config.yaml
num_classes: 25
beta2: 0.99
precondition_frequency: 10
grad_clip: 5.0
epochs: 149.9
weight_decay: 0.009
Rows from block 6 of a small audio frame classifier, named by matrix and row number. Rows with one number belong to one channel. Each number is 128 + 32 x the weight over its row's rms, rounded and kept within 0 to 255. All counts start at 0. After the name is the row's rms in percent of the matrix's.
Before each channel's rows are labels from the 100 clips, of 14976, where the channel reaches its highest value: "strongest on" is what is common among them; "peak on" is the class under the peak. Only what is clearly more common there than usual is listed. The data: short pieces for a synthesised band: melody, chords, bass and drums. In brackets: how many of the 100.
# convs0: first width-7 conv (model.blocks.6.convs.0.weight, 128x128x7, each kernel summed), inputs 0-127
# convs1: second width-7 conv (model.blocks.6.convs.1.weight, 128x128x7, transposed, each kernel summed), outputs 0-127

strongest on: key: A minor (30); tempo: 100 to 110 bpm (28)
peak on: D minor chord (30)
convs0.13 076 [ 96 150 115 153 179 111 116 149 115 134 184 106 151 155 195 153 115 117  73  95 179 115 162 111 122  98 165 101 125 129 138 156 106 134  82 114 131 147 128 142 133 148 108 141 195 117 158 108 125 120  90 150 184 119  60 168 120 137 124 202 198 167  88 125 123  94  80  88  83  75  89 107 155 141  93 125  96 155 151 130 184 161 108 127  74 108  53 143 177 150 106 131 188 110 113 100  94 101 132 143 192 213  85 143 136 147 109 141  97 157  98 139 121  85  69 163 117  93 150 144 113 131 120 134 132 139 112 138]
convs1.13 099 [119  91  73 143 124 103 139  92  94 117  90 114  76 200 150 127 138  84  56 113 117 103 135  71 194 136 160 153 148 134 120  55 104 138 144  99 172  84 102  91 155 111 104 119 123 151 147  62 141  90 108 124 134 162  86  81 142 115 126  95 123 135 109 120 124 147 124 210 125  83 110  91 118  80 136 122 126 103 113 116 155 100 117 149 156 125 120 160 157  99 117  97  84 128 131 182 114 122 143 131 135 160 116 126  90 107  89 130  30 108 131 137 106  94 137 134  52 100 116 142 199  84 116 143 216 101 130 138]

strongest on: key: G# major (28); key: F minor (28); key: C# major (26)
peak on: A# minor chord (35); C# major chord (30)
convs0.106 120 [159  59 194 102 109 137  90 103  98 117 171 161 131 155 113  96  53 129 129  84 149 102 116 116  96  84 146 128 169  89 129 101 131 168 104 165 153 143 151 120 129  52  81 114 154 110 166 182  77  97 177 171 121  97 144 157  90 105 135 114  59 103 138 137 140  62 154 109  95  99 113  81 154  97 130 136 154 126 144 128 157 112 167  94  99 107 152 109  86 152 117 128  91  90 130 147 122 111  86 123 209 138 133 164 132 128 137  46 104 115 126 146 112  92 120 152  99 104 102 152  97  64 127 155  57 115  94 144]
convs1.106 092 [ 95 119 154 133 121 119 140 149 154 157  73 147 110 140 126 121 175  94 139 131 148  93 123 135 139  89  94 212 142 125 145 108 113  85 135 144 145 141 166  87 163 178 102 177 167 142 198 172  74 201 139 138 151 142 121 186 153 127  95 143 105 120 129 128 175 116 113 154  94 123  93  53 149 148 128  70 185 137 100 133 171 116  87 166 139 132 188  60 131 114 115 118  92 148  98 133 113 117  63  82 147 115 110 170 115 102 115  97  68 113 135 205 123 139  64 158 166 186 119 133 105 134 115 140 107 138 101  96]

strongest on: key: A major (27)
peak on: A major chord (52)
convs0.99 091 [101 110 148 134 201 105 102 135 114 114  97  90  64 104  84 162 167 148 140 164 119 118 131  80 132 121 134 142 106 164 160 143 170  82 103  76 120 152 136 138 135 140 131 160 103 141  99 150 169 139 152 155 125 225  54 139 151 126 121  84 133 165  93 127 156 140  79 156 124 161  51 130  93 167 132 153 181  74 115 141 132 103 140 139 141 145 151  87 141 175 156  75 102 149 142 106  93 158 147 129 125 126 236  79 173 194 102 172 133  82 119 152 136 111 152 139 168 157 125 145 156  96 141 107 102 124 121  95]
convs1.99 112 [152 113 105  79 142  79  95  82  87 111 140  62 123  96  94 151 124 131 143 155  86  98 110 122  76 114 104 100 127 134 132  98  73  97 118  97 124 104  78 115  84 104 128 185 103  91 129  87  55 127 142 107 134  91 127 115 195  86 107 129  98 120 135  97  87  58 101 132 112 137 138 103  69 126 118  72  70 126  82 152  89 141  73 102 138  86 131  84  69  93 137 108  72 115 168 103 144  86 111 120 134  80 152 109  97  83 156  67 129 110 124  96  71 118 106 149  69 126 100 109 108 175 127  91 145 135 113 114]

strongest on: key: G# major (29)
peak on: F minor chord (55); G# major chord (43)
convs0.127 111 [135 120 134 175  89  98 185 123 199 125 136 126  98 130 128 105  89 175 172 149 155 109  85 187 154  53 191 118 192 160 141 145 157  79 129  96 150 134 149 100 106  53  88 165 182 124  60  69 107  95 109 114 155 137 126 130  86 128 150 115 137 140 142 177 144 143 153 151 120  71 110 110  70  96 169 161 172 109 126 102 133 150 155 133  82 153 112 148 212 125 110 124 131 102 126 123 133 139 154  97 153 156 113 115  92  99 155 100  91 165 112  97  73 154 119 156 181 116 100 138 121 113 126 151  83  79 143 146]
convs1.127 096 [127 125 127  90 114 136 102 111 194 132  91 147 154  76 121 170 109 159 129 145 101 127 123 197 144  52  74 169 161 149 120 137 125  60  90 104 188 132 133  89 105 146 145 151 156 177 131  66 100 174  94  47 107 130  94 124 113 132 136  53 161 163 114 169  77 126 149 101 156 106 132  89 107 145  95 137 194 122  90 125 140  59  89 123 153  61 152  87 115 126  87 123 140 122 123  69 134 140  82  73 166 107 132 128 110 147 128 117  67 135 109 163 149 162 109 119 105 122  92 134 114 110 114 137 129 175 107 120]

strongest on: key: E major (49); key: C# minor (27)
peak on: E major chord (50); C# minor chord (30)
convs0.68 103 [155 164 119  71  55  90 150 133 131 171  70 131 115 161 114 114  80 167 147  78 142 131 139 148 171 116 115 163 143 126 127 114 150 162 134 130 125 110 137 140 118 130  72 151 140 147 105 160 199 113  91  97 187 140 154 149  96 165  90 203 151 116 104 145 166 126 127  90 102  84 118 146 119  79  58  89 136 156 121 173 151 130 119 149 155 119 154 125  28 136 122 157  81  69 157  94 150 121 131 117 179 152 193 186 134 188 153 105 159 105  81 128 109 131  69 132 151 160 106 126 167 108 130 158 111 156 128 109]
convs1.68 103 [153 114 123 108 119  62  95 143 168  92 195 122 102 157 110  89 129 170 114  79 149  72 101 129  60 106 190 100 167 123 150 127  75  97 137 178 150 164 135 131 121  96 126 131 126 132 137 146 164 144 151 123 114 137 109 164 108 101 102 141 124 130 137 134 121  89 125 120 139 172 152 132  43 114  39  61  69  62  81 106 143 118 101 105 141  76 158 186 107  76 205 120  99 119 133 108 130 124 100  85 107 104 115 132 136 113 137  95 154 137 129 128 117  88 122 115  83 117  60 162  96 117 131  96 130 100 126  62]

strongest on: key: G major (30)
peak on: C major chord (37); E minor chord (34)
convs0.24 100 [111  92 162 139 159 187  94 142 121 151  76 101 177 102 109 152 199 181  87  96 101 105 165 141 128 143 128 139 104 158 136 153 188 130 136 111 113 108 175 169 129  92 149  80 150 116  71 125 189  83 184 151 125 128 128 135  83  66 170  80 144 175 163  85 117  80  80 156 122 133 110 122 110  96 111 132 140 129  74 147 142 150 108  70 122 108 128 110 161  27 130  91 155 136 170 114 118 114 119 104 146 129 112 152 137 179 103 147 150 108 164 129 162  64  93 154 132 139 106 132  98  91 127 127 140 105 191 182]
convs1.24 100 [134 192 112  82 110 120 116 106 115 153 162 131  90 128 174 168  99 100  85 152  96 134 157 127 156 163 125  85 126 118 134 184 117 106 105  54  91 102 139 113  79 135 132 129  84  14 145 131 114 131 123 132 106 161 124 113 158  92  95  93 124 117 168 161 126  50  72 164 135 158 104 164 114 181  93 106  82  82 122 132 185  87 102 133 140  56 131 187 106 149  90 133 157 160 141 102 116  84 157  98  77 147 113 138 105 134 142 102 137 113 175 128 165 145 172  93 108 162 108  67 162 100 103 115 140 156 116 133]

strongest on: key: G major (43)
peak on: G major chord (81)
convs0.47 096 [164 110 152 111 138 119 204 163 139 116 171 176 168 162 131  87 154  96 180 127 126 148 117 140 127 150 160 142 171 172 128 130  99 161 147 116 111 232 118 122 120 178 164 159 167 167 153 103 100 129 143  74 149  81 154 150 183 119 116 141 131 115  84 141 129 155 160 134 159 175 119 148  94 179 111 143 138 121 159  84 131 128 126 152 103 138 129 198 117 134 144 121 153 109  84 142 167  99 214 108 130 176  99 124 174 113 119 201 124 149  95 145 147 103 161 132 109 173  71  95  84 108 180  98 133  81 182 145]
convs1.47 103 [158 113 111 134 106  94 127 134 113 128 109  90  78  92 127 142 143 118  79 126  95 170 174 137 108  75  94  71 160 159 101  41 141 133  73  98 122 170  94  95  89 133 125  85 139 132 110 103 123 133 133  46 158  78 107 103 149  93 114  84 117  91 128 124 105 121  99 105  89  63 125 116  82 119 109 130 129 123 189 141  95 107  82 109 129 128 124  89 111  84 134 116 146  95 112 149 126 102  95 121  91 144  77  54  60 107 128 135  78  64 127 120  49 146 117  72 169  92 155 115  86 104 132  83 115  99 131 107]

strongest on: key: G minor (38); key: A# major (27)
peak on: G minor chord (98)
convs0.125 116 [ 63 137  76 121 132 108  83 148 123 131 128 159 161  94  94 136 111 164  96 131  95 124 157 149 163 110  90 161  78 130  98 118 115 164 156 112 107 112  95 144 181 123  92 147 133 139 118  69 111 128  64 143  71 111  93 115 121  58 118 115 157  82 161 126 132 220 131 121 112 142 102 167 106 113 205 155 130  86 170 126 152  75  96 104 136 156 171  93 200 144 125 147 159 175  87 122  97  84 117 121 121 114 152 124 113 121  73 155 196 185 175 167 143  90 143 116 105 144  78 112  95 153 139 119  84  86 106 131]
convs1.125 103 [124 160 116 106 125 121 117 156 103 108 106 101 149  64 114 149 129 178 162 142 106 109 187 117  84 124 146 141  27 107 133 126 165 161 132  78 101 121 158 140  53 136 121  98 103  81 144  91 104 151  89  71 153  96 153 151 163 103 122  92 130  38 123 108 126 106 168 117 108 105 117 153 114 112 191 158  99 126 119  43 132  77  90  97 120 126 108  65 104 146  84 132 113 174 134  90 145  73 164  73 119  92 109 153  67 115 140 149 141 126 157 112 116 130 138 147 147 102 110  99 101 159 127  45 135 137 137 149]

strongest on: key: A major (42); key: A minor (25)
peak on: A major chord (57); A minor chord (26)
convs0.120 100 [156 131 149 103 192  50 175 152 106 106 130 114 121 152 132  80 121  84 114 145 146 132  87 136 121 179 170 113 129 151 124 134 132 113  96  93 144 213 123  79 104 104 115 149 110 128 143 102  86 101 162 138 165 157 112 137 125 151 100 153  88  98  99  91 134  83  94 144 159 150 136 103 113 127  77 127 144 128 141  92 141 133 125  92 131  71  97 149  91 116 143  96  84 183 141 119 121  41 139 136 147 113 189 170 185  76 113 187 128 102 132 147 154  66 184 173 182 173  86  86  92 158 169 171 120 131 113 157]
convs1.120 089 [135 134  90 131  70 122  95 163 150  95  54  62 171 141 162 128 125 131 102 154  71 112 110 108  97 149 109 108 185 108 126 113 114 114 125 122 151 167  75  76 156 118 115 103 118 156 117  65  91 126 129 126  91  92 111  83 161  41  84 147 130  84  93  82 114 151 100 126 112 120 126  90 102  82  89  86 135 108  77 105 139 183 101 123  82 148 134 166 104 137 160 116  94  93 119 164 119  91 121 117 172 146 132 118 124  89 172 135  55  82 118 140 134 121 141 196 103 116 101 186  82 103 176 134 100 180 118 108]

strongest on: key: G minor (51)
peak on: G minor chord (51); D# major chord (49)
convs0.121 111 [146 114 134 137 153 172 152 151  56 147 159 118 147 146 101 102  88 133 111  78  82 130 104 158 130  71 165 215 133 104  83 132 140 143 130 172  90 112 126  75 131 135 106 128 119 131 160 157 111  85 172 135 148 101 106 147  99 154  98 175 102 135 165 129 154 128 111 119 200 134  87 156 119  83 153 152 102 147 125 167 100 139 165 126 140 115 133 104 147 197 101 137 159 165 157 153  31 157 114 115 156  55 139 139 113 183 133 107 132 140 150  53 174 129 142 177 111 130  90 204  76 110 115 117 148 120  91 161]
convs1.121 100 [126 135  87 111 109 130  97 161  52 146  89 176 133  86 129 112 144 119 115  89 129  58 133 138  87 156 145 212 108 126 109 124 163  78 134 107  76  86 158  98 103 128 129 189 106 146  98 114  87 118 140 103 109  82  92 148 110  87  76 134  81 196 137  96 182 125 115 127 104  82 148 202 154 109 186 180  81 151 176 106 131 105 123 137  95  92  93 103  99 131 129 123  99 138 120 112  97  49 143 133 165  94 147 113 147 147  92 124 164 163 147 102  94 125 173 132 123 121 111  56 141 127 101  95 154 127 127 169]

strongest on: key: E major (28)
peak on: E major chord (29)
convs0.111 082 [122  97 172 154  64 159 102 144 167 164 129 191 131 115 131 132  65 127 164 154 108  98 132 146 201 140 151 135  64  86 110 136 105 102 124 133 159 107 107 130 154 145 122 198 118 195 185 143 181 126 136 148 152 123 131 132 144 168 146 151 148 167 167 161 127 164 117 123 151 141 125 139  51 110 103 130 127 116 112 177 169 142 117 159 119 108 199 134 156 179 160 173 111 135  97 138 162 115 130 154 146  91 160 184  79 178 115  98 108 172 178 126  98 140 110  65  85 135 132  90 180 150 182 123 129 190 104 138]
convs1.111 103 [194  86 147 109 119 170 120 105  92 121 142  93  91  97 119  88  90 197 135 113 114  84 115 119 111  76 194 115  52 124 144  65  76 114 134 143  86 183  98 122  92 132 149 169 135 115 171 127 135  94  98 119  73  93 115 144 114 112 169 177  91 133 170 109 122  85 106  64 185 131  99  93 117 120  91 123 113 148 156 162 120 161 126 119  97 123 133 175 116  63 189 135 170  82 133 123 129 107 152  93  98  64 122 100 121 138  64  85 167 133 109 160 125  82 104  89 150 163 108 146 133 114 134  90 151 101 148 119]

strongest on: key: G minor (31)
peak on: D minor chord (68)
convs0.26 110 [107  93 150 128 170 102 157 114 171 169 141  72 112 161 165 133 116 149 150 188 187 156  93 127 101 103 190 113 169 118 140 110  79  99  83 165 117  96 102 145  36  76  86 148 154 147 188  53  70 115 121 114 142 143 125 128  89  99 127 143 132  97 139 150 181  93 136 120 113 115 185 105  89 134 186 139 116 158 176 117 137 130 140 198 140 166  75  96 154 111 116 116 122 100 125 134  74 146 168 133 231 187 148 159 107 125 120 109 162 135 118 113 120 137  74 138 125 149 136 143 141 125 108 109 136 110 115 129]
convs1.26 099 [136 111 124  92 111 123 117  86 143 160  88  50 109  94 124 109 137  92 127 133 130 169 102 165 152 106  95 223 162 134 144  74 118 138  98 109 218 119 114  83 144 148 103 183 127 113 137  76  86 165  94 110 122 179  85 126 139  90  91 113 163  91 129 163 126 115 129 147 164  99 136  88  86 143 149 119 155 126 163 130 122 147 147 149 139 131 124  79 105  78  46 120  79  85  90  71 136 138 168 119 147  89  95 114  99 158 120 106  75 125  99 172 131 131  45 147  96 107 133 106 125  97 101 107 130 180 160  98]

strongest on: key: G major (27)
peak on: G major chord (64); E minor chord (34)
convs0.65 113 [138 138 105 120 139  85 152 160 153 147 123 151  96 164 140  94 117 155 186 125 144 168 132 155 108 120 130  89 157 145 138 119 149  79 118  66  85 124  86 112  85  60  44 154 125 115  67 153 118 147 170  70 142 108  96 112  62 129 168 105 117 135 115 187 140 116  96 149  56  79 173 103 161 117 146 164 117 109 111 159 155 120  58 152 138  89  93 155 166 147  53 103 103  73 147 141 148 138 146 132 135 125 139 126 136 131 166  88  91 133 155 102  63 161  65 147 119 172 147 108 151 101  99 163 101 151 171 133]
convs1.65 096 [105 122 158 110  87  94 137 152 154 127 149  93 119 148 161 115 148  71 101 130 103 140 137 192 128 100 144  75 151 120 186 118 139 109  98 103 134 182 127 112 149 107 143 154 104 159 101 146 174 150 106 148 118 172 144 117 144  77 124  56 142 174 119 213 169 144 123 131 136 125 114 119 125  82 102 192 142 156 153 200 110 103 137 107 143  96 122 159 154 143  67 119  84  86 126 104 130 181 102 164 146 102 113 128 187 156 123 152  56  61  83 110  79 114  39 129 134 199 135 126  98 112 146 125 156 101 143 102]

strongest on: key: B major (49)
peak on: B major chord (77)
convs0.56 104 [150 154  46 135 133  93 114  97 111  86 118 145 112 163 114 101 157 183 127 148 175  75 160  94 154 158  68 129 118 174  85 111 107 160 101 181 136 125 154 146 151 130 147  92 123 146 139 136 142 111 124 192 127 149 118 126 170 182 158  91 152 151 146 147  88 194 102 125 138 100 184 181 129 201  39 167  92 128  93 111 129  90 173 111  59 120 159 150 131 123 103 119  98 151  92 108 138 141  69  87 157 137 101 185 102 105 136  83 145 143 114 156 147 117 109  91 162 120 131 156 145 166 105 167 107  79  90 139]
convs1.56 093 [ 60 107  66  79 139 178 119 142 120  96  72 134 133  98 119 140 136 149  98 163 154  70 118 156 163 148 100 118  95 101 107 134 162 177 160 106 131  73 126 174 105 152 129 126 106 148 148 121 109  38  73  99 126 103  74 110 103 117  82 102 122 121 112 108 133 113 128  94 104 103 111 107  91 113  98 136  65 123 122  86 104  87  77 121 124 195  73 107 117 100 135  85 138  71  90 148 108  81 108 113 177 172 122 158 169  99 138 156 103  72 132 141 112 128  74 106 146  86 160 148 139 130 154 109  60 119 130 191]

strongest on: key: B major (41)
peak on: E major chord (83)
convs0.17 106 [ 71 137 150 150  83 107 161  61 148 102 121 185 171 174 144 108  89 185  98 115  77 112 123 168  85 111 149  77 108 114 145 122  94 135 142 138  70  74  79  93 144 107  83 124 184 138 123 139 137 158  68 169 130 143 113 151 156  91 143 125 167 103 169 126 123 115 160 113 163 123 147 128 127 171 120  34 120 136 145 149 155  98 151 122 107 168 139 184 110 184 178 141 143 116  98  73 171  69 135 123 179 134 131 106 122 133 183  87 131 145 135 123 164 135  83 137  89 113 218 130 154  95 129 102 113 127 140 118]
convs1.17 093 [125 113  94  76 140 201 134 123  60 148 123 152 138 162 136 113 113 117 119 124 112 105  82 141 159 138 150  75  87 128 101  91 139 106  88  91  88 139 184 123 126 209 142 154 186 123 140 151 163 116 106 126 161 107 103 126 130 128 106 138 169  93 163 151  97 175 101 134  76 218 146 122  92 156  91  24 149 139 158  70 111 124 172  78 115 107 165 131  89  97 178 108 117 138 137 112  81  77 108 174 110 140 133 152 166 132  94 116 149 159 121 161 179 161 102 111 147 162 159 155 108 161  80 125 110 111 101 133]

strongest on: key: G major (37)
peak on: C major chord (25)
convs0.3 097 [124 183  49 165 121 135 153 140 105 151 198  87 191  99 111  83 131 145 111 133 101 106 156 123 179 122 146 103 132 134  68 109  98  99  84 203 125  89 152 119 148 110 193 104 108  98  99 119  86 121 167 168 143 142 129 111 183 114  77 144 154  88 117 138 135 145  96 109 100  83 156 139 116  81 114 118 125  88 150 108 100 151 124 141 106 135 160 131  78 170 120 161 106 108 101 139  77 128 175 123 117  86 130 201  99 120 182 228 123 148  90 143 126 124  95 124  90 134 145  84 124 144 187 115 153 138  77 155]
convs1.3 106 [169 161  91 126 192 121 125 165  85 183 114  82 123 107 119 100 134 169 141 127 116  96 127 139 153  99 117 128 131 101  92  71  97 108 168 183 131 159 156 122  86 109 144  90 114 172 117  80 103 105  73 106 101  82  70 133  39 134 104 137 154 134  84 173  93  56 107 102 151 116 126 103 136  90 142 144 139  88 128 122 123  71  61 120 149 154 137 139 113 133  72 130 227 115  90 137 109 131  83 152 106 133  78 156 155 131 129  70 145 108 163 106 133 149  82 136 141  99 112 154  96 168 162 168 109 113 106 166]

strongest on: key: G minor (36); key: F# minor (27); tempo: 80 to 90 bpm (25)
peak on: G minor chord (48); F# minor chord (30)
convs0.57 113 [ 77 131 167 147 150 111  64 149 146  64 140 138  48 153  94 161 125 140 114 156 153 132 100 135 100 121 121 146 121  96 114 131  75 130 164 156 102  65 104 133 121 122 138 143 122 131 161  89 108  97 111  88 105 106  78 138 145  56 150 107 102  99 147 142 122 167 114 117  93 154 167 125  88  82 146 125 144 201 163 183  78 115 100 119 141 144 128 113 127 179 157 185 115 157 118 132 163 118 112 117 154 160 117 103 110  98 116  69 105 177 184 112 190  92 109 171 139 102 191 148 122 116 138 190 196 109  94  62]
convs1.57 096 [118 151  82 137 111 135 132 130 120  70 151 145 121 152 142 154 137  99 147 127 125 139 156 157  85 155 193 165 139 104 149 150 154 145 113 145  91 109 179  82  99 149 121 129 122  84 116  87 104 149 124 147 139 138 134 169 157 166 149 118  95  45 142 146 131 246 143 146 166 117 108 178  53 112 147 140 127 147 192 134 124 154 140  79  88  97 221 112 135 127  80 139  94 152 112 110  86  98  98 151 130 106 165 116  53 107 130 110 154 172 139 155 126 102 141 207 125 112 144 119 204 113 118 165 136 157 137 134]

strongest on: key: G major (39)
peak on: C major chord (33); G major chord (32)
convs0.49 119 [153 185  64 108 107 143 131 169 112 156 102 147 116  60 150 105  91 167 170 122  97 169 177 161 155  66 161 103 137 168  70 146 115 111 100  92 120 162 125 133  88 103 222 132  96 112 147 134 154 126 143 122 127  99 138 150 108  98 130 114  77 127 120 199 138 123 130 109  55 141 136 128 131 110 133 186  96 191  96 163  98 159  47 136 118 101 152 162 138 118  62 108 129 129  92  93 142 147  97 114 112 104 111 140  93 193 132 149 144 153 112 137  90 114 114 108  73 159 130  69  77 115 125 146 120 120 185 123]
convs1.49 084 [114 158 114  97 125 147 134 135  64 148 140  96  88  68 103 147 135 124 113 104 102 168 194 138 135  89 113  65 139  85 151  92 139 142  70 137  77 149 127 121 137 114 151 133 111 111 134  78 155  90 115 123 132 132 119 146 104 100 111  48 101  86 129 167 110 100 118  91 191 121  60  90 139 123  50 200 103 138 125 176 123  91  81  76 123 105 125 191 164 118  30 126 198 106  79 145 161 142  80 119 125 124 137  94 141 125 166 159 125  97 141 102  84 160 122 115 131 155 111 127  80 133 123 140 122 149 122 141]

strongest on: key: G minor (39)
peak on: G minor chord (59); G major chord (32)
convs0.11 131 [ 67 139 132  98 183  82 123 142 126 157 186 156 211 125 129  82  96  78 178 128 170 132 136 166 115 144 148 148 176 147 132  78 127 144 149  93 114 190 161 104 148 136 117 140 159 154 126  92 108  49 122 111 140  80 114 117 102 129 144 134 123  78  91 137 107 161 129 172 173  76  70 216  63 128 135 157 142 100 160 106  65  98 145 172 112 125 135 136 116 124 156  75 118 111 103 158 146  98 148 114 135 118 122 111  94 138 122 190 144  77 119 100 138 143 151 130 129 179 141 111  85 121 167 141 119 127  97 201]
convs1.11 101 [ 88 120  67 132 153  33 136 108  79 186 107 108 146 119 100 118  72 121 115 115 111 117 182 125  94 147  97 128 211  98 137  82 137 137 141 103 102 193 103 168 105 122 103  91 124 142 114 123  75 137 105  79 119 102  88 146  95 105 125 136 121 112 100 107 119 128 134 110 138  50  97 208 114 115 146 157 117 120 122 134 145  88 101 106 114  88  64  80 109  79 151 100 118  73 109  67 131 111 105 138  79 158 126  95  86 128 129 199 164 125 107 149 105 145 107 102 167 122 146 144 111 135 192 110 132 152  86 172]

strongest on: key: G minor (30)
peak on: G minor chord (40)
convs0.45 109 [128 119  94  59 160 116 176  90 118 104 148 172  81  96  84  47 138 139 151 103 124  89 103 138 143 118 127 127 131 166 133 138 150 142 111 108 150 122 133 108 177 175 140 117 153 103 141 104 128 156 144 165 140 193 139 157 127 183 143 115 142 117  97 122 189 143 142 234 113 120 123 138 100 186  80 112 125 125  79 150 147 122 148 122 101 126  62 157 101 177 100  82  90 156  72 110 101 152 109 128 138  48 165 109 132 106 133  78 116  83  97 143  98 186  89 184  99 112 132 122 150  80  98 128 140  91 159  85]
convs1.45 113 [116  61 161  78 177  88 105  90  61 106 109 118  54 129 141 164  91 107 112 151 146 127 148 133  76 129 133 108 137 130 171 126  96 107 155 126 118 110  79 111  57 155 139 128 119 134 124  92 106  91 150 125  85  85 107  86 204 112 112 134 104  84 166 100  57 129 102 121 113 107 135  95  75  83  92 108 122 100 143 137  98  87 121  95  82  98 145 113  72 139 155 155 147 125 141 139 100  92 126 109 156 100 137 128 105  91 151  54 117 114 125  85 122 107 131 118  91 142 155  88 123 129 156  90 247 142 112 157]

strongest on: key: E major (38); key: A major (25)
peak on: E major chord (75)
convs0.29 121 [125 116 111  83  99 142 108 122  87 152 141 110 144 119  88 103 105 177 107 126 122 137 107 194 104 178  92 171 131 149 112  68 123  95 121 115  73 136 136  57 130 171 127  84 137 129 143 196 117 118 202 123 112 128 134 147  66 117 150 194 124 155  88  88 151  77 133 120 118 121 120 149  78  64 101 127  94 128  99  87 157 148 144 119 130 128 167 132  70 118 157  88 132 155 144 100  51 145 110 132 165 135 133 127 120 138 167 170 133 154 115 105 200 132 108  84 178 201 162 153 188 120  79 161  79 144 114 120]
convs1.29 104 [ 91 142 130 106 104 140 128  72  80 168 155 128 115 155 131 127 133 155 136 131 115 151 100 149 129 150 126 145 158 147 128  67 153 137 110 140  75  97 180  78 121 216 175 146 120 113 166 121 141 148 179  87 114 128 109 135 103 124  63 150 141 161 139 101 144 127 133 141  88 161 141 224  89 106  87  90  73 117  92 141 106 176 130 114 149 142 140 119 120 143 191 157 136  91 153 130  58  86 105 113 166 161 141  97 185 135 129 110 143 134  58  39 153 126  80 166 129 125 138 103 138  72 121 149 123 121  53 136]

strongest on: key: A minor (34)
peak on: E minor chord (35)
convs0.77 106 [ 43  64  96 121 135  83  97 112 122 147 145 108 108  93 133 138 142 136 129 173 183 128  98 234 133 117  87 122 104  84 134 134  84 152  56  71  80 114 106 156 129 135  89 140 126 178 170 100 159 130 113 115 153 127 102 130 103 143 141 103 157 122 107 118 134  89  84 102 111  86 122 142 117  82 121 132 135  95 146  76 159 151 132 102 175 131 129 117 148 114 118  68  88 126 150 169 154 175 117 111 130 147 109 121 133  89 115 107 135 135  68 129 173 150 107 180 124 156  73 142  87 131  93 148  61 179  86  47]
convs1.77 101 [186 168 142  73  75  66 121 109 160 160 148 153 118 120 123 127 144  78 104 160 101 255 113 141 114 192 154 114 197 119 180 126 124 106  85 182 114 103 110 158 148 138  93 151 140 139 101 140 142  85 126 139 144 150 144 129 132 126 165 184 161 178 131 159 101 189 104 147 141 123 142 149 151 154 112 130  79 132 132 163  55 141 164 180 120 102 119 126 148 159 114 162 107 143 181 174 110 160 165 148 146 136 135  79  96 113 137 147 150 107 186  58 134 130  89 169 139 113  89 115 143 132 165 140 115 120 105 146]

strongest on: key: E major (36); key: C# minor (26)
peak on: F# minor chord (39); A major chord (27)
convs0.96 100 [117 123 145 186 200  55 172 142 118 146 100 111 147 170 122 138 130 136 162 139 148 121 135 144 129 141 126 134 124 187  84 223 142 138  89 139 145 128 104 150 110  71 189 147 125 164 165  96 173 108 133 157 124 111 173  78 115 132 171 120 123 139 170 103 108 135 130 164 150 128  90 113 125  69 114 124 123 169 135 113 103 159 110 110  18 122 103 189 136  97 186 105 181  73 111 118 144 150  90 133  98  96 104 140 101  67 113 156  87 156 172 108  82 124 155 129  94  77 109 133  92 101 130 119 145 100 147 167]
convs1.96 095 [155 111 121 108 127 176 131 116 134 171 132  69 133 143 135 151 158  81  98 116 124 130 124 134 142 137 107  99 179 107  63 134 135 131  79 138  92  98 111  68  98 111 117  87 155 148 143 144 165 106 142 133 142 135  96 127 126 131 181 136 105 111  91 111 142 129 115  65 154 161 104 116 126 242  44 129 112 166 161 181  80 169 154 194  89 121 151 129 103 101 133 178 197 115  51 156 158 141  70 159  66 153  96 133 132 103 149  90 128 124 171 108 160 161 160 158  87 103 141 111 150 128 134 127 139 175 150 162]